A small multi-label image tagger, trained from scratch.
Model: 14.4M parameters, 24-pixel images, arch mlp, layers 12, norm rmsnorm, activation swiglu, width 384.
Training: soap at rate 0.0026, 15300 steps.
Data: trained on histories of elementary cellular automata, time running down, 147500 training examples.
Rows from block 2 of a small multi-label image tagger, named by matrix and row number. Rows with one number belong to one neuron. Each number is 500 + 50 x the weight over its row's rms, rounded and kept within 0 to 999. All counts start at 0. Numbers have three digits each.
After each neuron's rows are labels from the 100 images, of 14976, where the neuron reaches its largest size: "responds to" is what is common among them. Only what is clearly more common there than usual is listed. The data: histories of elementary cellular automata, time running down.
# gate: MLP gate (model.blocks.2.mlp.gate.weight, 1024x384), inputs 0-95
# fc1: MLP up (model.blocks.2.mlp.fc1.weight, 1024x384), inputs 0-95
# fc2: MLP down (model.blocks.2.mlp.fc2.weight, 384x1024, transposed), outputs 0-95

gate.488:541471421470429447495500512447625444465459432503559534455504607533505434492434523455481542512538493494505568543448492465524475514566528560477444508448531455484573465448454607512527442508459478539498550431480477526453549531475528519518522516413437508439496549545545558526523557489577492455
fc1.488:508393440495519488414573541412556560543494470420538476479453568526572486512474529470491476476494478488460551513423458547434528602509497469467510525550503474502605397464485527454426487514497519482529485474420502474451589592575549494542509429467505475411612444548474545424473452458486482412
fc2.488:513463527507479570544539492463630548537486543495565507526522485459517552518508461470513518495567471441554576552498496488461506550460509493474406523485594510590519515501514523502470478494415523513459508517442542430483435465515442519392604509550519491569508474493408637549515432541390439464
responds to: 010 turns on

gate.360:584458473559463469473545508449443491548496487556520605465539558513465626520509438423526572543544427515458494471450418510513558516466464429511502558561504389499498593488522486507545415545404474517468478437466549579536508466497548548494551402425569438555490453433564498413568449590500409418
fc1.360:499473454515487473532452495544509543463506548520519483464494514496475490541477392521446513566426585556526529555501521474491395478540530531393474516487472479546522574482496476555571516465461528461481470513471473519477466447399438521402592446526553515510535519464416450537536532392605449530
fc2.360:555467546550493480540535529501580607442514472497382455467440464442403467500493641528489432444445490504487501577473486555500429514591487451393483634468434547591529483494450490526551426542492538494442440530530447424445511435439462515444545468530447519521472501493557458549496493454498468509
responds to: 100 turns on

gate.422:478522567471420630502518531507478501516535471515555513441455560529507598482499459480494492514503544480546481509466509485468485523553574573574480394559517460541501558516477498497509470492583579542477510425576583489511465394448509421572397502498464430497432494388405406562494506520446510477
fc1.422:491514480501402575536480528437429567495468481565480607545563472522523584485584451477422555526573618448543513506487516632441508488542481520508535481487468454580473541505521435594530414555528512410428475471515512475522486563516502531582441517425451509508431451383482485588377506554552538420
fc2.422:470558483505473533493513503490513512552451446543430513497521468525530486383610546560502490529529524469504556529555516475486533593479527548487513465471555501511493440435609494548582574450517538511470561545530482478485513469511439448533529480525480470530480500528440349413499563517505505394
responds to: 011 turns on; 001 turns on

gate.181:548501618460497476414521503525475527533530412494492528492339583459482542418484450413498563466459548448510542514597459566444504527550499561461500530569458411466472464540521483543570482477484511565451450485556433464524512553416531537540553514587490476489485429494574471544553562500493534562
fc1.181:510531549460529486481530516483481449507450450534503547549541468498510449455517465626423502546537483401494559415566525530605415485549500503506529504489515495476492422514520589408483483535454465503501506463514508520491432513596506537510465524493489457532460424514553524563481350401500483503
fc2.181:580508464480569536548488488437427494497524562531466474482521525486497494429436483483574463440541496491422522504567449473569520593434441557423545488408511471585558490545536430543499484485530562420559414421411412473524495448535438534566436469539445562479552477513475447483514504640534471524
responds to: 001 turns on

gate.282:619567483507444496525616510504494451485583497429503371573487512479396517491509489453460481607446506451525574516522447489592425447504580506462505489576520404488395446413483524550487448487455563360609527473567457456518458509511486345536485533560520484442470481561457559407618464480462403595
fc1.282:493395465501587552514374448535473407421482493542524514526577419502581422508593481483555459493561446480503463532556549505449561538512574483498446469433458497418506463493512398474451498495519463608491507526428481497439544555491475545521576411551544524512496400521488453515422444496562523428
fc2.282:482426520565510477529536459477542562471469529476468536515548474502456468583522459472531522475514546575469452417532544561566491509454480530456466597496506548462506457479485494509526486526420545488497550585497453468502519494435564545460494631571462521484567508393480558467530480543512499479
responds to: 100 turns on

gate.559:459488513483515557582587472548460569475567517535475466499506519519569442537474564507444540449484519485436524437546531475486563528503561500454452519519467462482503442537592495504496507479494458481508480519555536481452479533594533482483463446544487584609629603506461434509560550449500564476
fc1.559:486456589536539470524492459469522519461539464463558478513602556472587470513518530555430532491419508509508448383486491465463530438463547426566435592413494534478538509522408436539475469590488528510402461488463573466501503492445502584376435439573522585564500473467536475629504528581524559448
fc2.559:552447449404520512537555445591633505430510518542536462479420522441551459559477542533536559453547522492462444544496479533480527408471566536526491476453457481460442544456532607490464417488520560465468579431515454526528530461422462520400500447466552531592447539456531538518515465413412485614
responds to: large cells

gate.653:429494447499497502492556474443548486339490494496506573521523531486541555541478503469459500453454399385521550540444499507473491544395447601383479500487429551475495592491400411509557470519523484468548477553432568565505510543550496478517534509425537386490499548439536408542510545382498550429
fc1.653:466452542530539507504493626474538515494505471439445548469479537474544474444559533432489501530486553554501479560547523603437480440551570470513608442444574435527507405491457424556422584504424530509455470507523453478558463512519571596442487381494517580616488469472555510522457504554473504499
fc2.653:537443457466474479529504475466560582464534460492451473523503502578503552493483516548431477456540551522493552529480466468618485537549471544450563436484482466508577477405476484446504452548469432406557485506467495566484452492482493444573584484468520532530512475539464498465585493533524502424
responds to: large cells

gate.197:483478506539483428462518477479472409493550508529509557551557505516493561566524528498532508416465475404541512454506585539529546409610431520461439487663508473407557477547544365510475489517487477512480477525465586547458485554487474363578512537488520455505454556471574485517439578579471525475
fc1.197:426441530452473461498493509539588586547507544560435465559502515591467517528546465443469522490561498550524474475483499504509468520506313558432520451479524554520481439543492575518492537498466500501507494459400452417589614521514470606434540442464479524460464457489623490457565420578548502546
fc2.197:606547506470511554548478526516470438514434474531599476472495533601554567451503585461492484526549478476436510488573495505529517485575463438540468528505543463458545527492491523536509500478564551513475465622553507471545486467514490546533558472582450557516504455533484599456505475430421529500
responds to: sparse start

gate.712:563471459464545430542508461464433509507525496539440474523551515510480544498471489514508553504371392500536512509456496498473582483523516538533551583520455559548492582464465509456427510499604492390561545517503491498444554535459515450561468531394491492605568428521504523545467519481617510510
fc1.712:510523483457470455537557521453457485500450552453505510474552496489471596480465443441511475526500461451585445459516561528492528533498439529594534586436542492493465533525494515519429512518598584458558461550505529480494453477441504552543508580397533460575525519494576471491456516534536478556
fc2.712:575564550405506470565506523461450449503524497518532439510501492464592587509602496440506572490452436440528487541577453498517492567495542586486518517457531485489432453496521541496480550440504544511567490474388516429459474474555560481469446434634494413485472508486532507565520482562479525573
responds to: 110 turns on

gate.338:507359507502550485550441468485471512478491486658545497457472537441479536452505612409484532363551495545535391523588548541541529480577439488471561509438550452564551510411471493468473490473450576447486519467539492417491592559486479447487457484551510504513578522565543580443457631561461496467
fc1.338:485480445517563539539594528498524577546570456560449536423537442550506502508541554551428505599434442449502521473491426500517504530525540534489445419415612511485565558470480491486362501491485415502459522576518472536493462492622561447478505468504444402532470462551521542418441523420405486433
fc2.338:471461513551491430515501499443549476543432541551409511555517569507522525453428477468467495486484537484501461400540491507532476544455522537589513608516513540460522486471494476555475504535466546472516464535449529540548418376526394575496420467533478423557490473493440499496517516542479617624
responds to: 001 turns on

gate.354:425554529491505481591446563520474534464537541549443456409511540511471457488545559567547445507520495431479463504476383554504500540566525440527534541463565560571527473465537516381480495457408603458535550503452481513482452504465503439539454496500568431438567524512546486457530554547444558512
fc1.354:508521470512459535611469454499543471500519387506478593467477539530483541483439579437480494396508448465574478403490506502544448457529457573460472448572467534484495516377523479581477512434457514529479473512445464520519429507470509449588536532536509540452603568595520496504571557536576540519
fc2.354:529490493434537558657468440511582505448431507573471469543462484512502597556528482543512476525483463485555533460524454485553469420539471544562491466462459552429491505495581490399478529484509462495503421428574462519564545538529533563469438546509536467508445495520494567481504467424499553477
responds to: 011 turns on; 001 turns on; 111 turns on

gate.753:524514443544515461579505494514449503522521510475543537480459429545446553556488556503548616489393549519564463522503462566509575468506424515396472529492397529557497540501475476476397490498419554501379591500522465522509442389473688504511530483542492586402459539473495602526454535545471503466
fc1.753:501588443502442560486548502482545478388470523467477478501443601462529361449530399522508475475551474424506467467500556539448451464461600494525430476508632424556499516454403462476542523628530516440588426498522508537521584546453360536366506549481440477412465509495534505513521457457517482493
fc2.753:457506465641446412526434489479439508546524555479560504484471522615539472497376556528531591511580462558574507499449506469624433493459524581542419502478531475427491495388371482486455578612475454453476538559487504447371496473438444501542544460588492535506462479492546503455599502584523463583
responds to: 001 turns on

gate.68:475506507437409565520590592567557577453428515491532513558455463517483549569551530539494483447560461562412463437503531471528500415595551419529487476558387478560456535523504596463534538568463466461387464449539492425500453451483554517465545437550471496614533470589623520518520493526523546563
fc1.68:495425581446545528574462413450385501483524457514504447508548452521436529519517503434541538499466531520560538460510511527494471494414493541481542543507449494490614447441491382437497510413482467550554576557552446556509568589495486386563461544486527490446449459445404503521469593415511543518
fc2.68:484543525455535384509503508450544424461451565446550507448563410460481509546537581527577598454446524442455531485531532549436508445473512508566503444483421464446451537474557513511516558523420498431525478536603454433461454516601413508471452386471470501514521533508530494431472500478523535474
responds to: 011 turns on; 001 turns on

gate.249:492525437477469541474489387460581442552554517576504500472544483474587448468488526591563539537545520490407530390511477515487464549559348404532494532466541620534475453568487440405447451416530407492619558458510576515546492443530542525440439553460567478473454458504595508506562511438430600458
fc1.249:459548460427412494532517690504529479534467527507543575482446563414551437575448518465438535443446460510422559484457438515520427521589319506554538478457510486577440445419518462504447454466504454503560526498577500492503516424519578467484541529433572512469483520545502528486536548529411453498
fc2.249:541414536459487419430496466534530452484420482465505472433648488613469534455498496555447499614398554564477548520494553399453472485527491500509402503486508495486438461518568364444554461532560533522485397479468522492483582491502538445479526452502425510428516501476459515529510556551465515422
responds to: sparse start

gate.583:462523570531566486502571602460497509465554551479524532526485493421461506545494574514441468538511492459429479499407499630489575434475611557445455475536444418384474527539493508562499417460539485472550562542497483533531507515565498443512593448511473474548461528450525560447435516466490548511
fc1.583:541460535507480479530564450580531473460465490533489533475425505579477472565467535548411452501409500540553619597480501458475472562415426523484459531513520662581470590524483377459463504526545520525622518489531537479491519443477605474495533556475460460496589439616543342517543463481525601466
fc2.583:500513482484451585467573457487440430438546470436532549492559482576533502540517491515491430429483511483471522439557630479551558501555458482432443448499478586584484475545562484526570550510507503463561529548447520574495475479608496494468449478553494502595426466522515505435529513477576578442
responds to: 000 turns on; large cells; 100 turns on; dense start

gate.580:466471505541469502582495462554562510598480555525561520488570537416446531506515551406465447464599511552531447543594499517486561429492626450438626434490504520495488561497485425478499491585462549517514512485486581478520432557559432528512536460566511408487495473511496526496380441529539531485
fc1.580:519586448490438519469617514465464533560473477424520510474478449587432476453461387559561451501500514537505528549452511541435461536544706387548474455544535494488537433473489373466500484425523428517517481424558528536495522467452499478524591425507539539551501534492598564536512584394500506512
fc2.580:476516513557474584463510525457570522554493563445563426496565520519538447446538474617586622411491467515456480578473491440557518425600622438422454460460540490525444489496508539558572517489488474533448578530522404501532430656507474503492516530479467490542475458481483503509477473649488568541
responds to: 101 turns on; 110 turns on; dense start

gate.153:495509531456536508548498549518485564462494421478559411534555512484548493519482545517450559460567437621521540565570489574505523514520624498492409486432537465489512514374509558607528562545476512477424579488572522486509510554561394497482542469443409476490522575508397468512539484415512400449
fc1.153:479383574450541402530546482388548477439493546554619540502502414493514493585529436462483456545542547442500535545484512430565553501580537561548552489548535519520584499515586461508550506479382431533462437570421522514534448500415482522555487562459566493553469466508527548566527570412434475551
fc2.153:440406448554562624502518461508492494507484517554448513497551526446504512428526539563596627504483516586419539553455464416500467517590456579573503595513509603436514434551449455454551553464593511532545473548416486553499533450465509488463527460617516606427552468417571556452494519494547556499
responds to: 111 turns on

gate.6:444422545561536453502466426393471524532463553522460514557546468446550467459522518525530638476410559554580546483449447566552487459450617474535396437524587424479507564485575545553575498440507537526569524570463541548457432543528554400513495508420497476579582492553510451473382417554499524526
fc1.6:426523417574546439537405466460554451527495482516409515561510548525482388523464560491502520537420627561528591554518512524530569457494509517510419547543505467450458480528499540512547498541497577517518450461430424506421517472569502486544502480445565490565532594497568520475495544501527480494
fc2.6:561446463537461628611520462429540600504501484514443551516384486480577364593446486527557477438512461466540435494502461525542489433480509416484375609566503583505493517492471451452515420505468472464478465468534507547474509460533544558521542563486438423491455492553513535542416544371452491585
responds to: 111 turns on

gate.369:488537514546457509528507500560503486486519542482452502520501506502506425452455561459521538530433589588493456523583401531504456477545560523411500458475542512544479525515446514487566594398621550490513602451525448550458449600466528480496529389633530506537533549454514532447523472538440482453
fc1.369:590438560523499499563461451576579541535543507422489451514491516461497466520552460495446497521538400547508528448446496395549411494489468496450447464546443499512518549367502455454528494532582438515556408472464508453474464418481442562503451468503351561371458515427481466479469569430469520574
fc2.369:448413601455566470558501522433469462437486482486406478469560518489415429476441524526489495530512570549511503441488444464534464549451530517517405567516460447578574533449447517492468594505423572588510446534510518436526468482484546484497446344493434519530464452505508529585432495449590541449
responds to: 001 turns on; large cells

gate.107:424624493499462420493533547473425469588569537500548498525556526573472496601543518510459519469445548581555478497515518600404434584493536496486522516490485495519618530515508510483561492503549509508467422501394528496469419481494434500597548499492492552472446548522558451552545536480580443438
fc1.107:495424497426449523531529459506609525408499542556427469465472525472540514465448496479493481538524491500592578469497500548597576433439472521512471477542419405491394517505521490550481547549455558485492552452579502473554572519571555442478422520481519473509576435479486533574465493554483591500
fc2.107:527526587502480454603591464437595489468520544456612486597475464572526402515487415575549463527408483494471404546461495497538480458491548511484475552536470497555462542458427512527502489533530486487492427607504569569504488492534529482419494474559502463522567504540475459513498530444530505482
responds to: 000 turns on

gate.359:475450477503461602510498444499546404511470487552464433532499598564475550485524561454512512434493456457456435493479438515536544518520480472490485488495439527535577510546484435564531437493440429462485569492472525426530528537446497494476507496494496509486533413430531515455528591543570568454
fc1.359:471549442435513486475461485448463539489452457506489483437509436494468417480363504515381507555470537590530630498433492524481474396523461468533436467430516456445443446443382531456508583485472447477596415499431427397447513549530570516547475473516620480494404422507480437516527546518557524385
fc2.359:498456480403514485409435472491479547459501491512481493507417517462611540599538461469502457540462433471542456457397546498549452575654511548535525497477488500497488507508485483540446592477485516348470479514567476561545494532535450468485691495516487510449511470531523572598528496501372512499
responds to: 111 turns on

gate.313:515397483518467537450596522462526576536475434515483483469471540518517533485494463486552569495443453585557535522439401438510424494490484438542455543532483486514491504614552572479412469483587436468539595533501587533449543525481476470595600474525530443550556522428541470487622555436464525476
fc1.313:529431569521435558424575480465515579502500457439483433463526520519417603563580490484508570563545465483567480447476494567453577482458470438528495588592427433516480481522486496561358501510591465596529554485486543604472453547552575516520557580537542489467489511416534381479622557454468489522
fc2.313:491532463470527504531529516465439531540412544548458434429514472502544340477474539486521398433571503471534483497525579511501594534436482551502547361515490428496496524445505368510484547468517464555486509596490616523526486523561459531489572420576426515623542473449458429521454468644552539487
responds to: 100 turns on

gate.135:464561523459534474537458482457400379447531426546490477462568427528471500451594546519553512436530470554464445482556435576547590368499485466436501484489436516544435515473507507501581479584548442437475467503482527586507555484441520436407458527559433486475450604497444583527495522558603559541
fc1.135:487425501428491547536575493480507518527569467544451528424438491451538553523508524586513592484544555498383519447444431518557474527487498478499493510418475491622478545529507455440469677544537505529457529480470552509470468492492488446495520531471564490526577409541444530522508543486582413451
fc2.135:473483507515549586552459478462544493528554497458526507509490583423600544526519551596556473595472517471529491549509513492607479641475533543499477574559438467573420493474489529427493444431503485570476583562541537510513537479521468548530549488450505447570521584509454443466534445495475487516
responds to: large cells; 000 turns on; 100 turns on; 010 turns on

gate.61:479435622479421531517480486588502546497420451520536520340572522485546485563506524414504488478508527477484485511475579536540490502479522559471491519522470523466465538438539465459466492515468438514428423397531420532485490552500464541531421460380447527509426521500498481590482411470582440474
fc1.61:491535440541606475485532553567485541512489516573437468605517511540446550425565533464535489543535464449517531506565433517487488457466596495482519486515534436509509508391536460432512439580526573485511596472525452351470467469372489491476629493571532446471507517535454551421480510463476453470
fc2.61:499591550543610568431476535413474579537481507510444529504589510472531556473490469560518510510545544410500518567545530432543473472525496489460548449505561569504600446441450457404521517462517552493517585533504469460449555388554552545473508432501412583527423448523416497422529540526707498489
responds to: 100 turns on; large cells

gate.201:542564538540435506487490450436512508495462545652422506487441504495447487532559566587515536482530499529473521514604459616477497486512536416457574443503491457520477437597566590479482499436500516511500539465620444482401416532425485497467542478472457419514459588624477438370515549487513437529
fc1.201:495392411473551573550483537499469483485541486396541461556549413512528532436483435460447525465475534587470482589399513400535502586493442504567461514522466552437443545443410462539601597459576444414540474515454477493557525482585498472489402528548496523469482441432516513560533466494480561508
fc2.201:453508494546495504571448492506465534415509458438509453551591470534535519484510475540447613504454574518470487546527553434492587512381426570578417461449466465403575487518509529462477585478476468578523477574513502470331500562510596456499478381461536469539495513456534522513456548473532494478
responds to: 011 turns on; 001 turns on

gate.60:415557525527458559544555486428438440425544487359407469535511551388500545382540483505475429426458472491485537459460479509502526442576503536538436491489482461479496558538466575500458503458499491463424469511495479520511529561443464480502566456455503407587452464618463516480468454544542441489
fc1.60:387542536459539594549578389463372395505511471526483525573527476407564532516452532489580486464528475614478439460491566518511473441542447531452494471536507607463517517516466583480442438524511458535403517485531468441502627506460461422501526464457474484538499452484487477401496445585534423458
fc2.60:550447531506531524475544446484475575545452438521611483469517484467484447475468542452477504490508459504520456523501554604467464527555513544515460473553473479455505535505553400499488522589517490438548577569554537500459545661531486452441586427580507557465496492482499558445493507589450393433
responds to: 101 turns on; 111 turns on; rule: rule 165

gate.633:528477480553506421484480476518449465559594528555512504414465543561604541580583567584439477533466464498416436590531463494510595460461576527484624471566571453466516492455496539496553536529495559476509479489552549461437512511485428497488503431405409462563469463567497442588487549509621500500
fc1.633:535433455530421532539453453513506551587545488518515499464530601606559503531486478455462509440444536549431445442473498529558468530558510488474500498533508391453526477493633454504542511512493524459523575475443450530558438557487495569487505464514501411484495461496424496410454476386414542424
fc2.633:436585462571479516390496520453490571483516569542419527524549484446597459529501543458581447512503490471479545571582437537509468397504521446563511603507547486454489493522520497451427459480515562535424498579501568473457530460477458534468501498475526544436436440489471489552448434517438476432
responds to: 111 turns on; large cells

gate.168:451481409396564464449611533565498468552527549512443447544520507667448527418535479462431499493483506404448544479461495493533588465492479545490590571420452433456512587504464496534556406492538524583474407402430477485533515424445564484397538604561496573611446526504481536511394444595507442484
fc1.168:589561477511454476565468452490483642551474475573437531439517528451463508532498517571475563440577441475545478509451522609524451401476428407512521509585434521538569493454508465473518512552533476482475450420437513525448515524421536492457486570461446493518597521546416469528491496549527504519
fc2.168:563551529525502474507549513522469503567516437491535471522490486518468396460573582389441470485507497566479553424523449522481479554465533583507448479483555420512439491478549500534478555499480445377473536571464374520467553494509546472618500460464490492502509476479408549425543502553558521486
responds to: 011 turns on; large cells

gate.31:503549521517486417415508535465539503535583545472468497540494478579490531593471481563487430429474508554476527572496550478558426476532549525498502453490582526504519481627501510537535456529485471425407451486498577437452502424532535502486426501483447551476508440587535464489522504508389572499
fc1.31:493493563491473434453509473432540473488537604563455420489551536622514428570411457541544393493454572476597455475477484465503447524550528479512484334395486455515534479485538529452571416435517431500452525463506569419512483532583496510412434475600494567476536491605554482497567519472457550575
fc2.31:535511472528527465508507529419478472481549586487470506459461502452502410453529473587539543458396511503554469524468463435568384558516501521544452511491469521348448434554445428499483540493489429484469515538550508465542409446538474486565507538517428468512486523449469535455605559521546511541
responds to: 000 turns on

gate.440:459502485525493485501533467432488498476531469486478518499561561542539527519481524540532523582519417575629519469483515479437575474451506522480561507412426484488581538563546449609515477394495506499451513616495494623442593445400483382508464491448540466476527583572476552552566496491658468615
fc1.440:535592484468509500502519522597565512541513550485446518395386472476450447538439437411427536468613572465439586537479587541471495479545565547481380497580438545458484544489479510477477503465425550392458499450550441474494474533496526543527494477442463572534487459521547496447524530469451554449
fc2.440:509510489450474462473497548516440421510465417459474447551523468488487602499514533532509597445431560536447435455562443527410515441490491521461551491427445538458512502495466477580511454562472528450523480588497481466478376523426447518549379449484481466481497544497473492527581505564541498511
responds to: 110 turns on; 100 turns on; 111 turns on

gate.388:575476428552558525497434500463369571512525443538553452471483529437489446436482522574579425458510488474475577463506494465496511540518455383437534559504479492486373480472497459597422417401501403449476523526522497557526560430596591540488469436543474524528471524489445483559493537436504598478
fc1.388:499487446399417500577452548387545487542396492459505516559552581507498584498493545428508504437542534480461499525444443464492523427489557592515593505412542552521574536591548435455450494478455498527412572524550427504493439515606437457451566569466567462450580484596591498503528461517528515485
fc2.388:407462507532536533536613550512487532468563512568546559457558502471623570519534479578413531490560512558460518478546448548556475477520495587447593486505517563483438575486403607626504525422517546561426489444540552501384518480470522488502502430442522492620563509413474527495537435516482518529
responds to: 010 turns on

gate.474:475468520435483560476489437529474536551456541518612590522608542455409467583562509429519499514455538450422509480449501483505429461509418499596497417511502480576521479491483500515523472518504505518467478479421568497526556506442483407491482532431419503470552504548586517460483432525452575567
fc1.474:544520455568543474447552552443555391510520494442493417519495437483524523477490530543530548513563525504531489531548534487445513497542505510504473445546488546417523506427519492487462463422528488430577477535511466507422506533551486486435595473509546512555456461572488513481466450493553443478
fc2.474:472534527487501547516566588499460471524498526446595583452425506496469540548483527381531528477511513522508439521500400487534439411540449464498481589461390553515454503519457418661491500643501508443513455488585381529496522509541500485594494625430550509437572475528551513533575523454506516381
responds to: rule: rule 90

gate.283:521502444521606502516421544476465530436450564501569539638481533459536501462491481501486473530513610431468513519489488547516395566489591535361463485497582461408419460517475494461544500462449561503550448516524493499463444545505390473412478447516604463582503530420485557562413552534469562481
fc1.283:560476501558526528493399569471520505491639518427470453563529453481517510575492492573504581439470564470473522473541562487560480523512521484504517463460451507586509558513481513526555564389481434582453495499509469624524379487447410490480503544516615453437446511465437463512522510475534455488
fc2.283:463528432487489546498493416462520533562543464444549495406481552432472514532543535533485428475425503533536539456500488489434447499430475567450497470530467539514455535514628521444486558527533435493560464456505520567506480474543459476554434510423476472640475551398506557468393582554443518575
responds to: 011 turns on; 111 turns on

gate.43:560537488467474485427463484607427550487583518526527477514566429455451571477435456527395447522426496448452494487451559463481490484496509487356299415514479464565552508455396378509510515475474582407551513532447508538502531514494513437452527518484488430583388456434463527503440512484404547515
fc1.43:437446460536506470597567448514488461522529538479477463484459521523565492554472592442483551454546416583446437565551479498424491508538592474481565479424514532476514553491578553439530511475569469492592603555432568514486565490411546462483485569445466577518546480528531402462555550517456537540
fc2.43:510535519444553555486472481489583469488523495479457489462487500449488359486476474349518555509547514459422501506549503442416462479523460446557484487497480426544558522450511531507493427470499533537501381465477445488426434592540440479453582520494507470541546527441490504511454496393549511551
responds to: 000 turns on

gate.523:484570480458533528530474510468520584466440417510431480520524465451498559472397469548447447469527511487431451482518510462524605480461484494489510595572434494463534588540455498463500551449487534420515418506532543416579503479492435482432378534386540488420504439458561511559542440488400474483
fc1.523:476489518489469422441427559459502476452496524417590452436498440513422483488484493465516582486527488541541483531496528507616527469538502497507470488468525552521464468498532508492474438489406573561490581543432469488445390492522581493469528428564505494548586516503463550549498458465515325541
fc2.523:493474464477491571507496491517493533528521453494423497544498493484543548528501549492544577516509527500489548508486525470506563470544472407463445557474500425466564580542583608477546515413543551439545518420498458509627499468497546490432441426474447397512604580550465465472547512443452538560
responds to: 010 turns on; large cells

gate.479:533520441539585516494520479515515482548526435527618455502492538496550494576552362470538488499437520523429561433464530518515480418495455472529442467440554485461457551497407492531346452486416541525448516522450475441435499522582507459509537534463528540432578569592492503536586524456513429485
fc1.479:483519615380447503506454533490460446543520518402502515493500576422473507465521544442436490642514505493466504589540495499553478575551525499463449440468507605520501535503532572511482507527510519515553517469499425461545477516476477536449450502455524463477471383524442524489545559549585452493
fc2.479:524531539554503512595453568515469516598441497495451465494490466541568484497471426413485456507444485552514513526539499476525492477423456477463363534431515444433459548451407463458440425540478539529536535427539574490424535557471429459486527416476507535489520500594545484422577516417492446377
responds to: 001 turns on; large cells

gate.636:516563505469419511515438457502525413566532498591486553514545524579566402468466454452523556547486492563550493506465468520437494531512458468475493553509505494499580483547481444560572492472490447478531509427471491412527376522448480537520460516383401470435542486439615461464493505527519598515
fc1.636:556515432471410482542448524565475456516600532589551489488557407521589436477543450527530541490525475537461482488581429487495521495494568462554488468513594519436533459541491460479573471479422350496525483565503549446514494560537498545465485439461423477473588511443519473491525497468559625541
fc2.636:533549484476453529408521461480437567522573489541465468472380514486454469449494477458573371558441459503463526585510456456550513519488475465410480459423503559551450556500453483435507620505485514502513616515505436496465494524458449536439600651639601472503482489572435531442575434520455501487
responds to: 010 turns on; large cells

gate.733:483567383458605469565400516541472527512450496500542376451499585506508451534609503579522586475527568465492522454583440492535473617540499502487496548533482444536444472484446453524442503461538488538598510504460472458489477469475549523570487505494483518543486523515451527505574445545468505553
fc1.733:482610459488598485571436567499547559492423535470486399504507488482538497534575514562518516416527477461421555543529504531549466603480491393505471480468428492417452516425399458559480488493545406469510528576473431443563464483529511471482537519400464501547489472568399550549569440543524459565
fc2.733:524495478460523494563530528473490497513455472508539546509560531602430571457524485490429556560476498471520476468475513486484392500465386496477455458468499537565491522430456510429601529361517454440460504470476424495487483495470404450497546506475466435535458492466440513559517489511527551623
responds to: 110 turns on; 100 turns on

gate.113:445419637477492388502524460498553409541576530454474529522441536495469406529497479614499468539494526428496523477504580410521448409507485505537575528501575495501560564572503440471564567592481566459524398548519567474493439566509498590449453486471475476542545505555476521413465439451499553445
fc1.113:507562509544468567535490588524502519507454438450481573410501489462463521522538537454531488532608485632568518561606444534478543438540450495540495445530433470402574422434506548609490534502461527511556560516453472543511500381469483444547504504493496488457505473417459523539512530610509499528
fc2.113:484530441507470484535549499487477523489428456477550466500467570495538480577513498495549489427492473442452493461419517525586583448519498446472510571503468490469530525507438483490434456503542495555409433462461544489491439458523495498553481460513482462493458443475483436468571503518524479544
responds to: 001 turns on

gate.298:514511484468420482548550483487532427479480574459571466520566475544551569481476493546341465440517579445467535532583494514475551472450387519481517412550444476467477552468450500437491494436493534447485391636514481495499480496474488472574518600576489508457529456494482507495483474483483537535
fc1.298:450549509368607507533519508453494526528535481416510536512531495489479454446470529584540490461465500502554517518470503424546427548526653529515546474556524546554543545484532482391490513602474487467522517427459543499590540498552413478541515511524500442577546515488461456540411515436504502532
fc2.298:495486511528455439543517451455497430425522423494602535480415488442444471521532513441553426490569490491444524569514494437489511455515449465552518422555491426542505563518550471450500467462462481465512555494462544493511509516549512471549586505505529407462576454514495393498521502598449550533
responds to: sparse start